Rows from block 5 of the audio encoder of a small contrastive audio-text model, named by matrix and row number. Rows with one number belong to one channel. Each number is 50 + 10 x the weight over its row's rms, rounded and kept within 0 to 99. All counts start at 0.
After each channel's rows are labels from the 100 clips, of 14848, where the channel reaches its highest value: "strongest on" is what is common among them. Only what is clearly more common there than usual is listed. The data: two synthetic voices taking turns or overlapping, over music, noise or silence. In brackets: how many of the 100.
# convs1: first pointwise conv (encoder.blocks.5.convs.1.weight, 112x112x1), inputs 0-111
# convs3: second pointwise conv (encoder.blocks.5.convs.3.weight, 112x112x1, transposed), outputs 0-111

convs1.42:54 36 51 45 43 51 73 42 52 52 50 53 43 48 48 50 42 41 60 53 51 54 54 32 32 42 39 41 55 47 27 61 51 54 47 60 69 22 27 50 36 54 46 54 29 51 56 49 26 50 46 45 31 48 53 51 59 36 43 55 42 43 44 49 65 58 59 47 58 54 46 29 60 35 54 36 52 47 47 55 42 62 49 50 62 51 50 36 50 43 39 51 57 45 46 52 76 61 60 39 51 68 50 42 48 65 58 39 52 42 46 59
convs3.42:57 51 66 48 56 44 48 47 57 80 49 56 49 49 55 36 62 56 41 54 49 66 64 45 43 48 45 46 55 48 40 29 51 39 49 41 52 49 55 48 45 51 35 77 40 55 49 53 48 29 53 68 47 45 59 64 54 37 57 58 59 57 40 49 73 56 64 64 60 53 41 56 52 45 51 38 46 42 48 57 49 46 58 32 35 62 29 62 54 46 56 42 54 55 48 63 64 53 32 43 66 54 41 60 47 53 63 61 56 40 69 35
strongest on: background: none (64); text has "zero" (25)

convs1.36:51 53 44 52 54 54 45 39 49 47 62 51 41 46 38 74 45 56 46 49 45 50 46 45 51 31 55 67 34 43 52 64 49 53 43 32 39 50 49 44 62 43 52 52 58 51 40 45 72 58 58 59 50 41 54 45 41 40 41 52 48 38 56 41 37 62 56 57 72 46 50 40 49 48 59 34 51 44 56 55 38 60 39 24 42 61 50 57 17 65 48 53 35 63 39 60 57 65 42 49 50 66 48 59 44 37 46 59 72 53 64 63
convs3.36:40 69 47 40 41 49 59 48 63 53 43 46 42 65 69 47 52 48 70 45 54 37 45 40 44 51 41 57 61 58 70 47 62 45 44 59 46 40 41 53 70 62 27 66 33 55 41 38 44 55 56 43 40 44 59 39 43 36 35 38 42 38 47 33 52 44 49 30 59 35 58 42 43 54 56 59 56 40 48 61 46 61 70 33 46 58 30 60 58 46 52 56 39 39 41 46 52 35 68 48 49 45 53 38 49 59 44 53 53 48 55 44
strongest on: child-like voice (68)

convs1.31:34 57 67 51 40 41 52 55 42 45 56 48 49 70 46 47 49 52 46 55 38 59 61 61 45 50 58 43 48 58 54 57 54 21 51 48 54 60 56 20 46 36 51 36 42 47 45 55 56 54 54 40 55 50 54 55 32 57 52 44 48 44 41 48 48 55 60 47 39 34 60 51 45 60 50 44 47 55 56 60 44 55 55 50 40 61 58 82 53 28 39 51 64 53 25 61 72 54 41 49 53 51 47 61 49 53 49 48 40 47 82 50
convs3.31:46 37 46 45 50 58 46 61 70 55 57 55 64 44 63 46 37 49 38 51 51 64 52 59 64 41 38 61 60 49 41 43 57 44 60 38 26 63 60 58 49 63 43 60 64 56 44 45 40 40 57 63 48 39 57 44 59 44 40 34 52 43 37 40 67 55 35 47 39 54 64 52 45 44 64 74 22 53 46 47 45 50 33 57 63 66 57 49 51 55 36 54 50 66 46 37 48 44 58 46 30 63 38 57 60 48 39 49 51 50 48 58
strongest on: background: none (70)

convs1.58:51 44 47 50 27 45 51 47 53 52 51 55 46 62 50 48 46 49 61 31 58 71 57 46 45 87 57 46 38 48 47 49 36 49 65 31 55 51 52 47 40 55 49 46 54 59 31 64 59 50 65 50 67 51 57 69 54 33 45 39 49 61 59 44 46 68 47 45 62 36 66 55 49 45 43 69 45 46 21 46 46 66 60 33 53 51 50 52 53 66 50 56 58 39 55 41 57 50 50 41 46 62 34 43 53 49 58 52 57 51 51 40
convs3.58:49 37 41 50 38 59 53 50 55 72 51 58 49 37 43 56 46 48 67 48 37 52 49 50 77 42 50 63 61 39 54 41 46 50 71 65 38 50 48 47 47 50 54 50 54 47 37 26 45 43 56 63 38 56 38 57 61 56 42 54 32 39 40 45 62 59 54 41 42 54 45 54 59 32 46 64 37 47 43 54 51 20 52 55 52 59 73 47 58 44 37 49 52 44 56 44 66 35 46 64 43 60 61 55 35 61 54 50 55 42 63 40
strongest on: child-like voice (66); background: none (61)

convs1.83:38 43 43 49 36 58 59 40 55 48 39 49 26 46 47 59 69 60 37 51 58 51 53 67 61 41 57 43 46 51 50 41 58 56 44 54 52 70 57 47 43 62 54 46 68 45 49 40 55 40 56 45 32 49 63 60 71 53 43 44 47 48 53 64 28 53 57 61 36 41 59 37 67 33 59 49 47 47 60 58 63 45 57 48 52 53 47 38 54 57 37 38 38 51 72 54 56 73 44 53 43 24 65 46 43 44 44 45 50 51 60 52
convs3.83:62 35 47 50 66 42 44 47 43 51 46 53 27 50 36 39 55 37 53 63 48 46 52 42 56 31 74 63 58 68 62 40 58 50 50 55 51 38 58 61 58 32 41 45 66 58 59 52 34 65 51 61 60 58 33 64 49 40 64 46 43 64 55 40 44 50 45 56 41 47 65 50 41 41 33 45 63 43 44 47 57 66 35 64 62 53 31 56 58 35 59 41 45 38 51 54 39 46 54 46 55 59 42 65 40 61 49 46 49 43 43 47
strongest on: child-like voice (72)

convs1.7:47 44 69 66 57 52 40 39 45 52 40 48 24 35 59 41 48 57 48 54 47 68 64 59 55 55 52 49 48 58 42 43 79 61 59 50 49 45 48 50 57 59 42 45 67 69 50 50 42 44 54 62 45 52 54 36 64 48 43 59 45 40 57 40 21 37 52 62 64 50 46 51 45 39 57 51 39 47 50 62 45 62 48 47 34 57 38 23 40 49 51 43 62 45 36 54 45 42 46 48 44 46 40 58 53 60 43 44 57 34 70 40
convs3.7:47 25 53 44 60 57 48 62 31 53 53 62 72 58 61 71 53 52 32 56 55 52 52 55 45 50 51 59 37 45 56 57 63 51 32 48 22 38 62 43 43 53 48 39 51 42 51 52 50 38 33 62 39 51 62 47 30 48 47 52 49 57 52 43 78 39 57 45 44 48 46 36 39 46 77 46 36 55 59 43 51 47 50 39 62 58 50 42 57 59 60 45 49 64 68 43 56 47 51 55 40 43 41 50 51 57 54 51 34 53 49 60
strongest on: child-like voice (67)

convs1.55:30 56 57 49 53 41 29 44 47 58 39 55 42 40 47 56 60 39 55 54 59 34 56 56 54 57 33 48 56 46 58 34 31 46 54 53 40 62 55 58 50 57 42 54 63 35 52 57 45 59 53 50 68 43 56 54 58 76 57 71 46 52 54 44 60 47 54 52 43 57 68 42 54 54 60 22 36 43 50 49 51 58 49 57 46 52 71 53 42 39 62 56 55 35 36 32 50 66 53 47 40 25 48 61 43 65 51 57 55 55 44 42
convs3.55:60 34 55 47 34 51 36 45 64 54 44 43 60 49 43 46 61 57 57 60 39 63 48 40 69 77 45 54 56 71 51 49 52 44 47 57 49 63 48 45 44 33 50 69 57 47 62 46 54 42 46 43 43 60 40 33 68 54 32 54 51 55 60 48 48 41 41 50 67 68 66 38 52 64 61 47 45 54 39 58 49 39 53 49 48 44 50 36 53 61 52 36 61 42 59 30 36 43 62 48 63 73 45 53 56 42 61 36 36 57 55 52
strongest on: text has "teacher" (33); text has "picture" (25)

convs1.37:44 58 44 48 68 61 53 49 60 60 49 44 56 58 63 64 53 57 46 51 50 37 49 50 47 18 47 38 51 56 60 63 54 42 47 49 53 37 59 25 46 51 57 54 48 46 50 54 56 56 57 42 30 59 69 50 57 49 50 64 52 40 44 38 43 51 49 62 56 57 51 56 43 45 69 42 49 37 67 45 54 43 69 55 63 49 49 34 22 44 39 50 44 66 40 18 55 55 49 68 51 56 52 67 51 36 41 56 53 51 46 50
convs3.37:57 50 34 50 31 63 44 54 41 45 35 52 52 46 42 64 60 61 46 53 47 52 35 51 54 62 48 69 55 55 51 52 52 38 74 56 47 47 54 42 59 43 45 52 47 73 44 37 49 59 49 46 56 49 64 26 45 31 46 52 47 51 57 37 63 58 55 49 64 50 63 63 60 63 74 42 50 46 54 53 56 32 49 73 56 64 69 46 40 44 58 43 52 45 53 34 57 43 42 53 34 49 53 60 58 55 47 28 55 51 55 69
strongest on: text has "teacher" (41); text has "picture" (31); text has "measure" (28)

convs1.45:56 45 53 41 62 69 30 46 43 45 54 62 61 51 51 51 34 58 58 49 38 43 51 46 36 41 53 43 67 49 26 59 38 47 32 48 45 56 56 47 41 50 44 51 51 46 49 39 59 48 49 52 61 45 66 63 67 50 43 46 33 56 40 46 77 44 58 70 57 44 70 48 58 41 46 29 50 73 52 61 51 42 50 59 31 48 52 46 52 53 68 59 48 57 48 51 58 60 76 49 43 57 50 57 40 55 53 41 57 32 54 49
convs3.45:52 44 33 44 50 75 66 55 55 52 40 45 59 58 53 63 51 50 51 53 46 50 41 31 53 49 58 65 50 38 63 34 46 42 42 62 27 61 54 42 29 36 51 58 53 52 44 60 44 62 61 72 52 56 55 42 50 46 59 43 43 47 51 48 46 57 62 54 42 35 53 67 45 69 42 60 53 71 67 44 47 40 57 34 51 32 45 59 46 46 30 48 36 47 57 36 49 46 69 53 61 42 53 42 65 55 52 44 69 48 43 51
strongest on: background: none (60); text has "zero" (25)

convs1.94:30 43 43 58 49 34 55 49 54 50 45 39 54 34 47 62 53 43 47 50 49 64 62 70 59 57 34 45 44 54 57 39 56 55 56 63 50 38 38 76 38 59 60 36 46 48 51 53 59 43 52 52 46 54 46 51 65 38 58 46 43 54 46 36 28 46 41 68 41 36 26 48 38 40 46 46 46 48 61 48 48 44 56 61 57 50 50 48 67 54 49 42 43 58 67 23 62 58 51 35 40 36 46 44 49 38 61 51 48 49 25 56
convs3.94:65 70 64 48 61 50 47 60 57 58 51 51 41 57 60 44 68 52 66 60 49 65 34 48 49 63 52 49 52 53 35 39 42 50 58 47 65 55 39 44 53 69 36 45 45 47 67 50 36 53 59 61 46 52 67 48 48 80 44 49 49 52 44 49 66 47 53 30 48 62 66 47 42 54 41 47 40 62 48 40 41 36 69 26 60 57 52 47 48 45 48 38 52 41 53 35 62 65 34 47 50 57 55 56 56 40 43 51 57 68 39 54
strongest on: text has "show" (35)

convs1.5:41 40 45 66 55 45 63 38 37 78 61 41 30 46 52 53 54 49 34 47 50 50 57 58 60 64 68 59 60 47 44 52 54 41 35 55 55 56 59 35 51 56 55 50 50 48 47 48 43 37 37 48 48 49 47 67 61 71 37 58 39 39 54 53 71 37 57 55 50 49 55 63 52 44 60 42 40 40 66 32 52 68 54 37 55 50 33 51 42 44 55 48 48 37 56 45 80 52 50 35 50 44 57 58 53 57 63 53 54 44 36 61
convs3.5:59 63 59 37 51 46 34 51 56 47 51 53 41 53 73 34 42 36 44 37 45 55 42 28 61 50 49 28 35 46 54 46 38 63 69 61 62 63 41 51 52 49 33 56 38 43 61 40 51 38 61 44 47 53 52 33 41 57 46 52 38 46 51 40 38 59 55 52 54 39 47 58 39 55 41 82 54 60 44 58 36 34 70 56 53 59 47 28 45 58 54 52 45 45 51 55 48 53 39 62 46 49 40 66 39 50 40 53 61 45 44 49
strongest on: text has "shoe" (45); text has "show" (34)

convs1.50:63 44 54 35 70 43 60 76 51 47 52 56 44 58 73 50 62 54 56 50 48 63 57 52 58 49 50 44 54 41 56 58 47 47 52 50 39 53 57 55 26 51 42 46 52 41 36 49 58 60 54 59 37 38 61 59 38 60 46 43 49 42 41 55 52 58 56 58 23 42 43 44 47 60 37 44 54 51 53 41 51 46 67 50 69 54 85 44 36 59 57 49 44 57 61 48 41 61 49 42 50 50 37 54 51 54 59 49 55 58 83 41
convs3.50:48 46 53 53 67 60 41 58 64 32 43 42 69 30 44 44 56 46 64 34 32 48 54 50 69 62 55 49 48 57 56 71 62 41 54 43 51 44 65 48 56 38 48 63 65 58 46 51 44 69 69 51 54 62 51 53 54 60 43 55 53 66 41 60 51 58 36 45 36 65 62 42 40 47 51 50 44 38 56 59 37 60 79 56 51 49 59 50 33 37 46 43 58 46 62 60 51 37 52 53 42 43 41 51 35 46 51 38 45 63 43 41
strongest on: child-like voice (73); second voice: child-like voice (43); text has "shiny" (31)

convs1.33:54 42 59 80 44 57 64 63 46 65 57 44 50 49 44 44 51 62 60 46 68 62 60 39 49 51 39 33 49 54 51 39 34 36 53 52 73 62 72 62 67 53 53 40 75 65 49 74 52 53 67 50 46 55 42 35 48 60 38 53 54 56 60 49 55 58 46 59 47 58 52 61 49 53 48 50 44 41 59 40 35 66 50 45 60 48 53 32 40 52 52 42 57 44 56 44 49 42 38 61 52 44 45 43 51 47 47 77 49 48 53 55
convs3.33:36 54 57 60 46 59 49 43 43 40 48 51 44 47 57 57 23 63 41 57 39 33 43 61 47 49 32 41 40 42 49 32 50 31 55 47 30 49 50 47 26 68 38 42 32 67 52 45 39 52 50 42 49 67 56 65 62 46 53 63 33 52 50 30 63 39 41 39 50 54 40 65 51 57 57 46 38 65 48 53 39 50 48 61 54 29 53 43 42 48 54 60 45 51 48 46 50 42 42 40 52 51 54 38 46 40 66 38 61 54 61 42
strongest on: text has "show" (34); text has "chose" (28)